A small contrastive image-text model, trained from scratch.
Model: encoder norm rmsnorm, encoder width 256.
Training: muon at rate 0.03, 5800 steps, batches of 128.
Rows from block 2 of the image encoder, named by matrix and row number. Each number is 500 + 40 x the weight over its row's rms, rounded and kept within 0 to 999. All counts start at 0. Numbers have three digits each. After the name is the row's rms in percent of the matrix's.
# fc1: shared expert up (encoder.blocks.2.mlp.shared.fc1.weight, 64x256), inputs 86-171
fc1.0 116:581468478547602445557505507405482465511482578493462533517502498462479566550483437513477483434505440437560491454475462521546491419535450432488479443486481469536499458503515553517525453444525512527529593421432509468468484524467493511477514508506543456529457467
fc1.1 082:521500545540483482496481453488497533531519433563490507582492433454411466531484566425488487486558535412491406612511426478481499518594562546481534510562503480489460465486511495514488460478561517523528459540543534470544473508544507410564502480485551559517519491
fc1.2 106:574528511473481513548538537539513566504460521544531508490553474533542627451427561507530414479564540516492591557417537490481488508500543514476524499464481537547530487475556423495469513541536491478474465491423533520551499498491525504580505445498481448510512485
fc1.3 084:536453460490507508482466439522481527516588573513553519424534478515554512503474534483432597500457476518510476501539482461559519527554521535475457473542562516549539525413507499588523479516556513489478473479530430476468491490543483480462491532549464482505454495
fc1.4 099:471515486538490503510525460484497502548483477435498463508425510551511445488555498495530547549554457527527434483557449497476494440516523459462503446536490550445466578468491510506491486512492445522518491465499540415479495437566463522493525579522511561462490574
fc1.5 101:469494464505510483478539431514513517455477525484486417418511521494481460444496520521492457590555518440453484526492433474486490485536500492539539504494508561576543536481513483408448556421525463503513581504438489483546448493498461568459442496542505485487536488
fc1.6 114:538505541485491501503483437511514406430499555478604444477430526514495484488533543514500546501486500482514527488494474566481564550463422511556447468484483583576456555481433516516495525474521406534482501473463513474481455489507457491502513500484500571487466503
fc1.7 094:513458539463482455523441499514525555545516467528467497538465494456491557470544516536485409504448550499568490600449488511543530475498496553529602484512442513491555538465500476560481501494476531520508407518445487484505465505538448514579569551484461486494435557
fc1.8 098:509496497506439509524489442526510545537535549465466425467523527506528515459452514545578460422477443518552568517504509575529489489466464511442555471573474542596482482470469535538553528452482486537486533495514503488514470446465518454477534456520485441447481495
fc1.9 106:533523475500540484491493515487540481469515487547431449452518501469500483485461537451522454582550481414573494468530576500489504467506520505513483506469504447496467502453528579493506475510482574532425410479551541456541595522471475462577511509506588533526448490
fc1.10 108:509521488497468512479453499487497544461518542524428477526474478466515454518507493493427545515517512562473533472538450524450525589492476629474561453519525504535458473533548532523468462432501458482448634503454502426479471455449484510546476454523498534451518577
fc1.11 114:431507480397428485452500571485496435451459558570478457539521514482519493529415558483494518536601524486509544431536520536536539598435485537558424447485520444487510559494496468499525482463459524451403496523511527560565496525502513538519478530517580468491506467
fc1.12 093:443514481511490508521572463499488489499468502453546512437453516520534507482433453527460473463484510503530568491457475488532475522574486498495495413586532488503490509462521571464530488482463501557471508537536552435546438493492468477479517516518489499482534549
fc1.13 103:525516545516484550517521556488502397524502436431524560492505500447485459489515443534464487514399457561575617453466453482466485477486480366431523483489504547551451561447517420510532492465513476522569520473507560544450433514482429492525478555483484495446538487
fc1.14 103:510506502540469460449525514568530503501429562448519424382455453553444425478504551504526546493475549561525532523495545501521530432469529550555450481411511481537504477479463426483496487545516518472540519487485473526503541518460590488511462514512421487511562554
fc1.15 091:547508438572581466527495519429508483483512545490434541459512492486560545561500458484468496485466471494461473481491439467507476496490527518475532518443463495515508540476544485485465531445489496437516484450514466520519476414458466513548577509508475542502537444
fc1.16 079:504519560514435551462483511463487499505487467487546511443448539531471455521507554500516495541504542468548380471462502475533501488502566490464536475474531457511454497524515501504428466507543528496536483583555489470435465527538541584557479503466448479482537578
fc1.17 087:490621481585533518466451474523448545488475469485501478493491504493467364477508536533452491544482452483565412496427536472424463473536479483433523535450469521478502481456487524456489500498463432470494424509502474485553484488471482525531483503422466502486557412
fc1.18 137:489499559547494545538437413523539488413488529515460494525477560559504493458494411471510523482521482467492477573534502508486469542504475589469502524547472533488522541506499568444471512568442534502555520504556517493505500512480440429438467479549526561433476451
fc1.19 100:496472466462517499492460512474521435486460459480439474529486447461479501482537511490501452453473536497503520519480536543455483429512477497530402537477583510446481482483508506490525521486472555533421572570574503454470557476505569477532502524481504531486488485
fc1.20 100:547468582491481441514542518467498454504506530514496561543538461507526424486569452516509514446520555450510548541479483500508499547484463539553496484498520470462501610469478532408514511496519500492427524480540475434531475458573378514442512529493431500442486486
fc1.21 101:519426507474376480491539586524483502495460521488539511509509440532493465430503589476544506505429494554556481498474565529496448490474489407467496447397479449515516553447474422484553479498490468498485475544560543522498492507543436413555470565500481437432487526
fc1.22 102:512507498519399427524552518543433447480521560472493517449510464498580515478506502525605515479447483531557453524495503505489475561527506515384522468548459507573513457488501476551536572433399478556446565530514502510497506485483508489499539479468431496537547496
fc1.23 104:467503543463488491518485490463491487504448517548487533528554455425432551476505507482496449472500539509467531459491508543503495444462517504469497561447589453511489583469458535431398452557540506482506503511559509528413466533501518465506501524464494448494451524
fc1.24 095:488531482576459534532459528458541431540477454523520516406446425506414442541538531501449501572521527495525477530466442577526533458469542576489457532433480494511495437513536431537500456482560524434509550517454498525466459459449570518515492465520429469542497521
fc1.25 077:477453463499421523501503599503451534531511435478496482528457465524489529508460468480493508503557451489530424483567510509535507481509579539429564527484461464504509493480513469506583479445487515468462492463445493458509396396522485457503503511473574464544521419
fc1.26 083:502569507482480506516520548476535573432464486467554490516494496551478489466538590552537507621581484467480439479526582507499511454479492417539467493465478506561528482491490549427484513477561473520554498512474556438519452517501499501495543472489482486570513547
fc1.27 113:384599557584522470529482457501503498452484530527523536485484476528518497440496460530476508516497516492528585462465547467525508434556494495415518450563529462545518491456525526451438422448542478548480384493413503454462409493478499517495516463537540473476533516
fc1.28 113:614499471479449452507531542479503448483461616514432510457530551519567512523500461467483454474512493456564631525502444524505474515479475517435524550531454481528477477506492596452507509475502516476493496408504474469494503494486463440511464490479479502475558556
fc1.29 114:477490514504499465510493552504477454451544546485530512515516475539480478499517526506470542532472500478468577424529455513495513449516485430514538418497518501506469585473485501493493437515514405465551531446486561483433454542484447440516534479473490468444503502
fc1.30 117:463478473540497467455567415540484503474499521413515473474464500566505442467522516506506540510564547557533436520529518482546434531540529533415483448541479490521542498474456520514508499468497523471492478462489497508580504488503501492477466525606388507393581527
fc1.31 088:528539452483504534533478510546545508529508508525478542580459472484505439477501527493497465497544502510450488518474474535499482490452438472573480482479513457437536548494480535490527498555464446586528552508560512506484492479487437459465480543499559432475449528
fc1.32 107:585475548393402486507538542543513424559500493504506470497529520457500482495496488474472494451456478539551540564544513522510554531499472500497488552478458474537473480447520504471521526483522502554450471500504449523442542543529452450502486536506499546498533606
fc1.33 099:492533491519595480502507504487525524474480488543549501535578474524500465462469489441492496536512555505512483536477486445464532512583491472512492546433541495538566551473507463443493528492561486480488467514423498516551507454511442556545505496459538434487527507
fc1.34 084:493497542527533491532452514510540506567485497468397528572431488523430470543526585494491500490488508532516534537536500560534495467451499475550468456391450491475527480483463503488527432467481556445541419515490511569536448542509555463568450449587500513497488457
fc1.35 107:461569476534529554469445389499486597540494488525396523500478495522472518494512516475538525497499489436467437537568500523497515456476603514493565568536497545433531504504530564433399454537476491418506472576523491482528457501513480507540520459512507526558523459
fc1.36 105:419470508524517493467504430491494502485497616507444512439516449442516397466485523501513467474425449525524565426475487458503469508525542481471449477505452499511485500509497498505418456530479493460466609472579502544520544457466488571491481489528371518476505480
fc1.37 094:532548529443503557498476568443501428500508568506403530486511428425491495522506505481413442482568423451471536486532537491519518438448543454510474529519534471502445554465509522450455498567549414493461554517535483488415501511472447490524501511480532422447479456
fc1.38 120:556481470533477464497489474500519473538516409453511496507445479502388408478512489482477566512471480478493473479472484514481497425603544532495517476485502511459484477451456521555518560527508536514519608491584510439476448452531540384461479499482554533531537516
fc1.39 092:409475493495469520483455474531535499535481496477510491498564489498530539449522482537454521530503536543495465509476520419476461539447463413486509427400508448528496520434457443427498434435591553574530441573532539538494545479431417517465544519521545445492459550
fc1.40 090:567564590498462515482527474488455562459554560514479512494554444555528506495525555503419508467533508462524536492473484529500510471566515462438552506541476519389470420466519535514480506537516506454442558502435523573512427467452527488523416428445543499473472451
fc1.41 099:577451462507455422495486482434495492547549510452460506531468531532496503547549557483501481551544524523533464447506398535493525539532435539494498491477473479547456490529481486568514520554492470525489587449531564555513498418468471462485476481545444463468437520
fc1.42 093:438491584463547477502484431562537526523525491470501477408466488508468501496520517521540450495459506545546515576547462492549568528492550549513502523517521525547523498430498502428450557507527478519486502523547429510418506518480537503497451530533520495576511507
fc1.43 099:523500443542515449516548430516437533528558435542510450445516535509511437503459549479525530528557485510539502526485440482519497513533468496554570542463415477553544492464438538441487520456495531538507483492530491462557497462461514487527531486478576534499508467
fc1.44 090:490529515562422485443520504507469529513473574475406482438515521525461424460527460489506543487510483523506485548489566497521435460425445510581495541460471476557524481437514521518570568504504530567519544424579511530500466476467568538478456481553520501478455555
fc1.45 095:532490527493457541531524537467497561554476533529516577575483502458501526507489483508475504459640475534522532492499569506531533538463507574480461504480514461473517504496539501464544521435536543507443384523443446499514461518588519562504568511514520493553519536
fc1.46 087:474526452504469451444466530446508504486524528530459532515547447446498464492465532513479495540487500570536469489509528465530510554477439545472419473482483495526563561503460388476514467437481496463507535543467448483547496473495509541447470518497496408493528483
fc1.47 096:436493638536544535455445548516526449466464499470513473443524536540480477503552524518524510491582447497551494494512540500488553450460522466512493503542552532521446499423488572496506453495462487488465374494489479470425463577526462552523548452467486540508522493
fc1.48 101:503526475573457454522509487497444457477466542435469449448512494520598475509474483540547516546496473525568488499530467461477444481571531495430521497570462514495505535500520517467435467490467497416573531503576478551556514478463500540482498505494501496477524452
fc1.49 112:485490535490520560491456578466517399578453531437488483443496508487526466508523477520488500478420434514550511590471401407460476481456483452557442524468524500542487526508513504404512516507509469622506568526500539499460501487440451596509437531504515543448512475
fc1.50 104:504544470579496424597570470485534442510381433451481581420475521494549499471515486471547460500539488474568591521520516545560486443507478529431471535501403501508430456449488468489473517489463518527502495495497486485544435467483461463522449520530508535470555448
fc1.51 100:515500582541448495415501481533500472475484515489513495513512490476546480479499501473524600479439469565510527485504502486445442534516514594395476540497513517565497570461477506482484531500495511552484419515600447493477434497468483510502573498448522551439528560
fc1.52 096:595484535473417441508502551477459432507489455490452534512402469496513457500597617458462552509450547459470479521475489593514548501415519548531409501470474443529480434468476496532514523464484498507433500463512445456479543503501534458529563485526391507518529585
fc1.53 095:531541459454489533530474457501427531512479466511575525581431556502495480485429486522511576515443436644487538473561466487508471573547419474436528482542467618526533528531503525516459483487440473506567525570488492513480428540536452451477419473479604541455524442
fc1.54 053:528479487521519464533460530500452546531507437493437499521560493497590433513512564519465527414509487515465531552540479528543477436509488510477521474528524531462488482408464452490486485397497486509395508493556524491424499498470406540457562467486455513409477426
fc1.55 114:572593451504520541518472527459481458508523520444453523496522522432503519519491491461474543507435443538497445491484500487544465460493500490499467530436538498480467420497516539519585510548476522588505500472544452504423501442493505506498493500558536561446472479
fc1.56 103:458482576472476515509495470531524501493555484527532524444478464511539471552510630473526496474491549464506569552442418517514544548478467526555452497535522434487479430456545469535472467539477532471518563526515476526551546541419563472596498470535474531531523511
fc1.57 085:488448511478518497488451527448504512442486480537454498501552517441474500508508587447388505539546516453527654494496479546426475574550459533520614512520485448484513535473463458550495531408459538442493497542518602476460522467462462499431541495492466485466456513
fc1.58 087:559501476560549424505471477486421472527506541497450493467537484440501546515511553486511486473440513514534457501465479488501427450429484561548462495512529433476516452439467505486522461503505522499507443485532465572499535524498548596539479551541456447505523463
fc1.59 106:515524479528473474437525509495514532481483518484461491461473470534495500539449551486500502556560508539522507415543525521528461469541501558434475457524469418485503514478477495555486438410472482441503471526605489539535550530447530484532442512594523490484502563
fc1.60 125:517520412535489478561522458447489484469503450507481541524463427510458482508520473506543510505523477529451398497537503550543530484491506503504536417446496501492490485523527465550519469490493470464506664489470515489471538451495461442503447535568489457457462446
fc1.61 087:375579481513515555522473541524500464486482457517529519504456478473438525491449474518631540462487507486410446549500449516529536506511498426481541495452530514453473514426496484498503497474490517437501615543558524526454526474497483504502444505536518571484489475
fc1.62 109:526484545507408413450494460497477487431514507485487526578535492532547502475493504544528439491495555424490471489485521542429479475447514504484528524559489451506522548503457434452416522520481427442469443545565448510492528508559480548443498483488492463558504494
fc1.63 088:538465618489477525495529554477524528476550440548488502503503462555568470449549538465488542528500519534517517453482542434556501574466515539542461446470534496488470457463568454485468486496501475498470486527581453502535486491540440423553487542500550540473455472